{
  "arch": "dit",
  "model": "image diffusion model",
  "dataset": "flat shapes of many kinds, plain or patterned, on busy backdrops",
  "train_examples": 195000,
  "image_size": 32,
  "horizontal_flip": false,
  "conditioning": "none",
  "objective": "epsilon",
  "cond_dim": 128,
  "norm": "layernorm",
  "hidden_act": "quick_gelu",
  "mlp_ratio": 2,
  "head_dim": 32,
  "fused_qkv": true,
  "qk_norm": true,
  "inner_norm": false,
  "patch_size": [4, 4],
  "layers": 6,
  "width": 256,
  "positions": "learned",
  "optimizer": "cautious_adamw",
  "learning_rate": 0.00085,
  "beta1": 0.9,
  "beta2": 0.95,
  "eps": 1e-06,
  "max_grad_norm": 1.0,
  "gradient_centralization": true,
  "max_steps": 11400,
  "batch_size": 128,
  "epochs": 7.5,
  "lr_schedule": "linear",
  "final_lr_fraction": 0.01,
  "warmup_steps": 2280,
  "weight_decay": 0.4
}
Rows from block 3 of a small image diffusion model, named by matrix and row number. Rows with one number belong to one neuron. Each number is 500 + 50 x the weight over its row's rms, rounded and kept within 0 to 999. All counts start at 0. Numbers have three digits each.
After each neuron's rows are labels from the 100 images, of 14976 (inputs lightly noised), where the neuron reaches its highest value: "top examples" is what is common among them. Only what is clearly more common there than usual is listed. The data: flat shapes of many kinds, plain or patterned, on busy backdrops. In brackets: how many of the 100, against the usual share in percent.
# fc1: MLP up (model.blocks.3.mlp.fc1.weight, 512x256), inputs 64-127
# fc2: MLP down (model.blocks.3.mlp.fc2.weight, 256x512, transposed), outputs 64-127

fc1.389:565521551548527449504427523520453445483406540486517431454450584399509479445468460469616465560463491490517486522531414527460468458443470588512561542434516451604471483513506554428510556504523533
fc2.389:434489527504478538452542490467475540511564431494485633491570526433490612483428458559455510467505512516474522513471551460501605496491497504493461565504585433522499584548548579528462513441454484
top examples: red shape (46 vs 21.7); yellow shape (46 vs 22.4)

fc1.463:493458491498506511494449482485429470469499525447468518566518465572551611488561508464513546566500619594550519538457496627536512528509408471473488465445499302497463499550573445516535395469571553
fc2.463:519460457515494513519491547563486528444512531533521502511532524426556466457501534476519471470537544585551530477455538398529484447577531488493504447480545416408535456245605496541473434496576510
top examples: teal shape (53 vs 22.4)

fc1.423:493546463489446510521556567501491459526509444611476524472502439516620557437549563520498504420408442436438452466410483583491508479482434463509497533366478624656420489529496587535442481485512455
fc2.423:469539493549494468531522462531469462519531557364500547461535519464551409512442491516491529495610500553421600510489482455507456465529520409513418526462439532520555537425503453494469524545577481
top examples: teal shape (53 vs 22.4)

fc1.222:498484445504503606492477509438508528484510501466543508480550534608480466486545571540496576557408476568524497526492462624418465452477525571489482491514494561548556439497512455511461545573528483
fc2.222:490494543473512429455402505505484506416498444532436452558547497502474524531532531465518563510554582425441360494616527508547449483470478453537491488494486498676444513633429538458552442482477567
top examples: teal shape (52 vs 22.4); blue shape (50 vs 22.4); count: five (42 vs 18.1)

fc1.362:583536544583565519531529537647543470493482482575489525511460452468544417583505506394557493577492503520493394414450462595570512519465417499554466490561547483476427564510518401552443578473469455
fc2.362:506537494404491492581520418555495514522507500522486545542531495494531557382449475507546490385515555514499560578423581466582500508507597433449602432522551443462479379639479390486517536470518442
top examples: red shape (64 vs 21.7); its colour: red (25 vs 8.2)

fc1.56:476469497427489459546503443506456501464473383526497497453500493553545465407471614593449425492437476603481529525484472508555464505482629568450549591491484457531483491547535552518430536478519490
fc2.56:486610446580489502554511528498558507459521532512572480470501463526492495541541512472502490545497541468495564528544526455498480367537584553523472561452564463528466515446540577528500465436591389
top examples: blue shape (47 vs 22.4); its colour: blue (27 vs 8.6)

fc1.265:509528504524471494578539435540457419414509487491515478480427458488513482491515537501543543520579493508557507531504515499610443390433472494535412516613548499443567451469399524481429587488546518
fc2.265:466594575508543520470468568482488581457450530463498472573493491491510482571474502514524473404441562448569470510459510532494490397525451583536559487572502546492496517468465483586498528478412504
top examples: pink shape (52 vs 21.8); its colour: pink (26 vs 7.9)

fc1.301:536486455427439451501519526500565457471538493430443572431530490484552504530455519344512429504500508479555483381529475498416573472562443413434502487492465475473543527554550583499455461543494474
fc2.301:552459524472491505564487460531450468572543515517461454470478517499487609508524415457585542506500500493529491501557490385518481612561583457560453455477534637479510399542492491509586520434502465
top examples: yellow shape (70 vs 22.4); its colour: yellow (36 vs 8.7)

fc1.165:576508487467378538510460516385474475559559524523478616480431561476465515497526508568491498493483460503476469421433445474440427461473501528455520486437552503420464551512454547486536441570544496
fc2.165:407566437566438578524562533474430517561486499575480430528397498523496499537600523458415450484506523451417468515409476585485494548519542488579502562444572461436588434594390482551516551503483469
top examples: white shape (54 vs 21.6)

fc1.119:463414471463461440495524626488532422493522526510501408490496518477420418565467551474487481520507460480492489554532560551565583427556438491468485444479464536434444374487486529432535487534525484
fc2.119:501445519592504487493547434515516540517504528561515510484497436434461568415469495393454472484520458438534540456544552417601444503518555536520504601553535467452489586540517615458537488485499534
top examples: teal shape (48 vs 22.4)

fc1.492:458583501503547514505495535504504418466550506536603503454524464518481468531657540417461534517553459452531587487541456573435549534504473434477449449493447468514446431456539453461440473516547565
fc2.492:523530517467507506572522482543502473536614471453548586558512483500525504501546519595496444418569474478521524497478586520493536504500556517454539487511422474464542490515491460449559529497425428
top examples: white shape (76 vs 21.6); its colour: white (46 vs 8.2)

fc1.106:417481476569555510433440485512569529434466437485490483479547477617483530428488481478489580572450482521512505416516491535484523462534475540516497531493512453608460515537406501505475545492510451
fc2.106:560441430443500488503551486470452474513570573476502586532509504591445513475477551408473418499543456502481546643499543488449475553507567524455513525491437405488505467493496501564422441540530538
top examples: yellow shape (60 vs 22.4); its colour: yellow (34 vs 8.7)

fc1.354:515481480642454469498506407514497438435486396521570485479556575563436393541306534504452495525447455461456585459450540553533512497497549475408507502404474507365520450551608436467551429430509442
fc2.354:501527577388519559595421596485519492484504506518495527532510538524467580472548543557475520407520481412400472466493521477528543484499561526511468568449617499460449556368654543468501388536526479
top examples: blue shape (56 vs 22.4)

fc1.108:431435529522540491518482482525501426447466436492464436471514471604477468508619524558420520540493483554488402495515531457523566482514440508525594485531549438540558517506480478411463518530574445
fc2.108:538473477427521485505443462567514554537537543460506537431506553538459474477496542524449482498490416511505518490482491530515487508531494566508409511550562415487427535433467403563520422520459479
top examples: its colour: blue (27 vs 8.6)

fc1.76:427471480510414584465400451487497562438512507482527469431434562523425488511535531434596460593540477567462449500375519433690506542461479554421458478518530553543540476540442492554503554553555447
fc2.76:539448551458430580493538585464487518543460531451533436457471532509412461449430435479515487553536469402496550520352536520611531458481473533501559584517552432461451509488455564453455573461535533
top examples: yellow shape (72 vs 22.4); white shape (44 vs 21.6)

fc1.482:550503501519557499510455536405507519553648545526471558468462522539505538417433476516485518442456402559526459473464453515533526444471497542592525515500502493411383478548511588339446481515555484
fc2.482:545450408512457462446458435579400472563608485499539475454553485468474425485506499452540558494434436573506406482518415531442562546581509489553578473488549474476571464480504411367470516557470541
top examples: yellow shape (57 vs 22.4); orange shape (45 vs 22.3); its colour: yellow (29 vs 8.7)

fc1.72:483563547484480517437663467566527556481502505539506572505460508466498527480360531392550475555496527449478556513494498428566466504527423482477442504559442543491415554538405529477447418457513405
fc2.72:547563493496493544460492443504546496549590509439486499364484546477492495463470393482546529531537494429433517514481394535547522515594528574535525516519445442442459484379497487518500406485463530
top examples: orange shape (62 vs 22.3); count: five (43 vs 18.1)

fc1.175:539536473511467452528483479436500474451477521544471474535394495499474356528469454451543485474457488516501633418563462440529513525463462384493538502455513480506570567527508420491477477481525496
fc2.175:503500511460505437523449457479533537575553461482541463501445500470598605470503476442560522504535392584568487547561537470535467527505536515523505431447545485487484527490498525445474458533492486
top examples: blue shape (51 vs 22.4)

fc1.331:473433586488527545447593503508514490472451487631525466495507476606465419495550430512482524540587561457459437488442510454486491456534523542520422430584551568573592603500484453491468544465509437
fc2.331:505503522461526553501497467529447488426573525531466570559518525503484519432415533529557509478445414482489449506338494547450484418531427551507502481528520476500396529545524440464449465566463511
top examples: pink shape (59 vs 21.8); its colour: pink (31 vs 7.9)

fc1.66:535513460490634536559578526571538445475545472507507486442527538530482585514478437527508570596534528487418566529539443573477454500454449495470532518526469498406529416497522478480464394488510486
fc2.66:446539488508509511402441522475506492546500468543501554479415404512537468503450444413534573416523534498493481436493473478530526525500606530482575454409433494417586408420482531532560419448502449
top examples: white shape (48 vs 21.6)

fc1.478:477537543469457523478425530457436523554574530527521499458437592405458509460471476488509412481503496521582496367432402551535557510495487502482508457495482544479542552524515468530473529482531524
fc2.478:479454482486445468469474450521503489540467484433477569444446597425549527545570530515516498485490426596506510574467455538515457494494498452396496451459469649487487453563534578435487478519515558
top examples: yellow shape (64 vs 22.4); its colour: yellow (36 vs 8.7)

fc1.208:497455584565432496449461417463506522474527413457539521559414466536550495436448541546494521489518524535608488465512450550529457477470625541505488449487453570520516455553365533527424566533512463
fc2.208:534500565500510513568500492531431469492437531488491512473468626491516408573447533459423473531543480507506534524455522460426495462460367575601510524450353418518412500403383506534498434481545504
top examples: red shape (56 vs 21.7); its colour: red (26 vs 8.2)

fc1.289:437550492488451503391491525501552481457568519453532453462523465488492514512513488512510573455514348512462518496497551554578586511460514526471422556608528492546503478494442620523554543525556443
fc2.289:498432482480525627595490409526410547481496420565510549528552514451478481455457515430460441471544434497502425464421530544537497534465544405544537455527584451465498517516404421551460501473395550
top examples: white shape (61 vs 21.6); its colour: white (32 vs 8.2)

fc1.413:505474353482511474512412461508459476392514503436569499450499514535614477457537538489485517465459457512520605497539472589563449540524525340483427462417615535568496533481439507466536441471485544
fc2.413:508573605517492505508431578511526501535419477481511487568482528479486482506579413533460491401485524548597470474491520549522491601500454441508464700561469561520592435559565465491533538532460551
top examples: white shape (49 vs 21.6)

fc1.251:510566481570500482526555503602461482537479527675508447511541490420488319455446468513504492394375562584618480541555507420528455452458509582508477536426503557568396538541464491482522482497493565
fc2.251:508596454448482548458434485412497434600527530556468495568480507467488571505457594550511487567624503517576493514566485544455529498543467464525519546470492561430613575293513454455461497497576428
top examples: yellow shape (92 vs 22.4); its colour: yellow (36 vs 8.7)

fc1.126:546457507573466444478546383537546407394475507490439497537492453568517501562483490441485474579510618464492466420473533529552552517635442395503512440517510416567587477557508504462453560453526381
fc2.126:519483549418516468494429546502580552434482551486571481586535525468479504505460532533534527442507516468472513488412505397494529483609537598511450514441524505477415440381463542571494513543582534
top examples: blue shape (93 vs 22.4); its colour: blue (32 vs 8.6)

fc1.35:525415475501507516466569543496516522459518498569561536513454517429521415503477488446498569470525566578543541451527475500482527503441576613453510427597516496409618494492605477539416496445527438
fc2.35:441501442463547528535441472534392506435480521371479479482488477429519476476582581437458471360510464425479378559550445506462486541385461372499527432494444534521367559535583551525445560591464464
top examples: pink shape (61 vs 21.8); count: five (40 vs 18.1)

fc1.400:500552466518432426438415529491516516495518486509444569479472436600497381471564532493453424539546510451367585510486512514630548503518495435455460550442517434458555544551406536502417467465488437
fc2.400:528566521492521562549517477556525507561494441491522491508481536498483598444532491450502549425468461456464499435467540407570530490517540453491524427456565559447446394448484504518505450527501526
top examples: blue shape (88 vs 22.4); its colour: blue (40 vs 8.6)

fc1.45:490545507462510474445513476503566510461430480580571394433475460488435549543579394399466520490484471522481470622480444520555492420452524534448499523489534527576514489511538594543520494563513513
fc2.45:426474472553499559485486534444398507484465477455511451511517462496490448480483576430501548524434500478471466540484423547480439564494490483496468482571549482686551486523399471511518577389484477
top examples: white shape (45 vs 21.6)

fc1.408:457516489582518468471437426485445491450500542576435526564427481529520437508563447382468509458534478553592567455557423550464465477549420416499512424442473470488485619535474504564515464472479452
fc2.408:495582514389574501554495508551503493368535490531481491476429511465578439512438544496462498474493415608555468474502453397490544501526493525444480369412423571464522518439480436541484472478522488
top examples: teal shape (45 vs 22.4)

fc1.321:532488525552587558400527487493446397362435466521528529490500449536594496555513462503494430533485466462454510605556563443477525545531547534417459426481470475510579534534473473578551532507525504
fc2.321:506478462485525516345483514490466529561550607560498449445543457542622461485518472501537519500524468543480469412483462460539484523529491522575450558520530474547474529503491415491534541526542514
top examples: red shape (52 vs 21.7)

fc1.297:432471557512506536485442473549599460427523472364478502473504422539477567526507486466544496521521492434509498492439505521551572528619435524481540572451480466441545443533560482445449452535540454
fc2.297:530385522461538459580569463515587518467563535533512546497526488559498469446473546433528406498485471412554513449369514545479523450564567486465500430452579505464415422438543491478559461467572506
top examples: blue shape (48 vs 22.4); its colour: blue (25 vs 8.6)

fc1.436:496558482512469537530556583431503493494457541554471534505603430544482436586385517461541596450474505507491520578502525443493510560523465412512430532402449404421449464530483520524405560559555483
fc2.436:531532569478491415475465365469541449467556464545494424450609544541535549437536424599567502575504483470587502468511491456553504433499575590464493534427462523371555515543550450527409561427527467
top examples: red shape (51 vs 21.7); its colour: red (25 vs 8.2)

fc1.327:494479545470583583492504469538433490455497430690550468503477444435500498530590570508612509489612522467504523487564489495548499498430483605547416409576515606514480492462490459496497549497555458
fc2.327:519511562471552463492507514464526478494512541403478534501540518453467359431501538556491482430509415482411431477572478545412527342436530531425513469465374495504520533546514553534498457459406473
top examples: blue shape (59 vs 22.4)

fc1.501:513484479593500487535550480460591406439473497506569437548588453405512485523546458490469535536517498539503461486549486509497573480455451502395447541490537508543549486527491447601538488509520435
fc2.501:543460476432512510598475507466443531457498539485594512539616430419538451490513481505478511420504575471504549537508505461506498561575399495563547547469555511534453464554539526392550478477548532
top examples: orange shape (46 vs 22.3); its colour: orange (25 vs 8.6)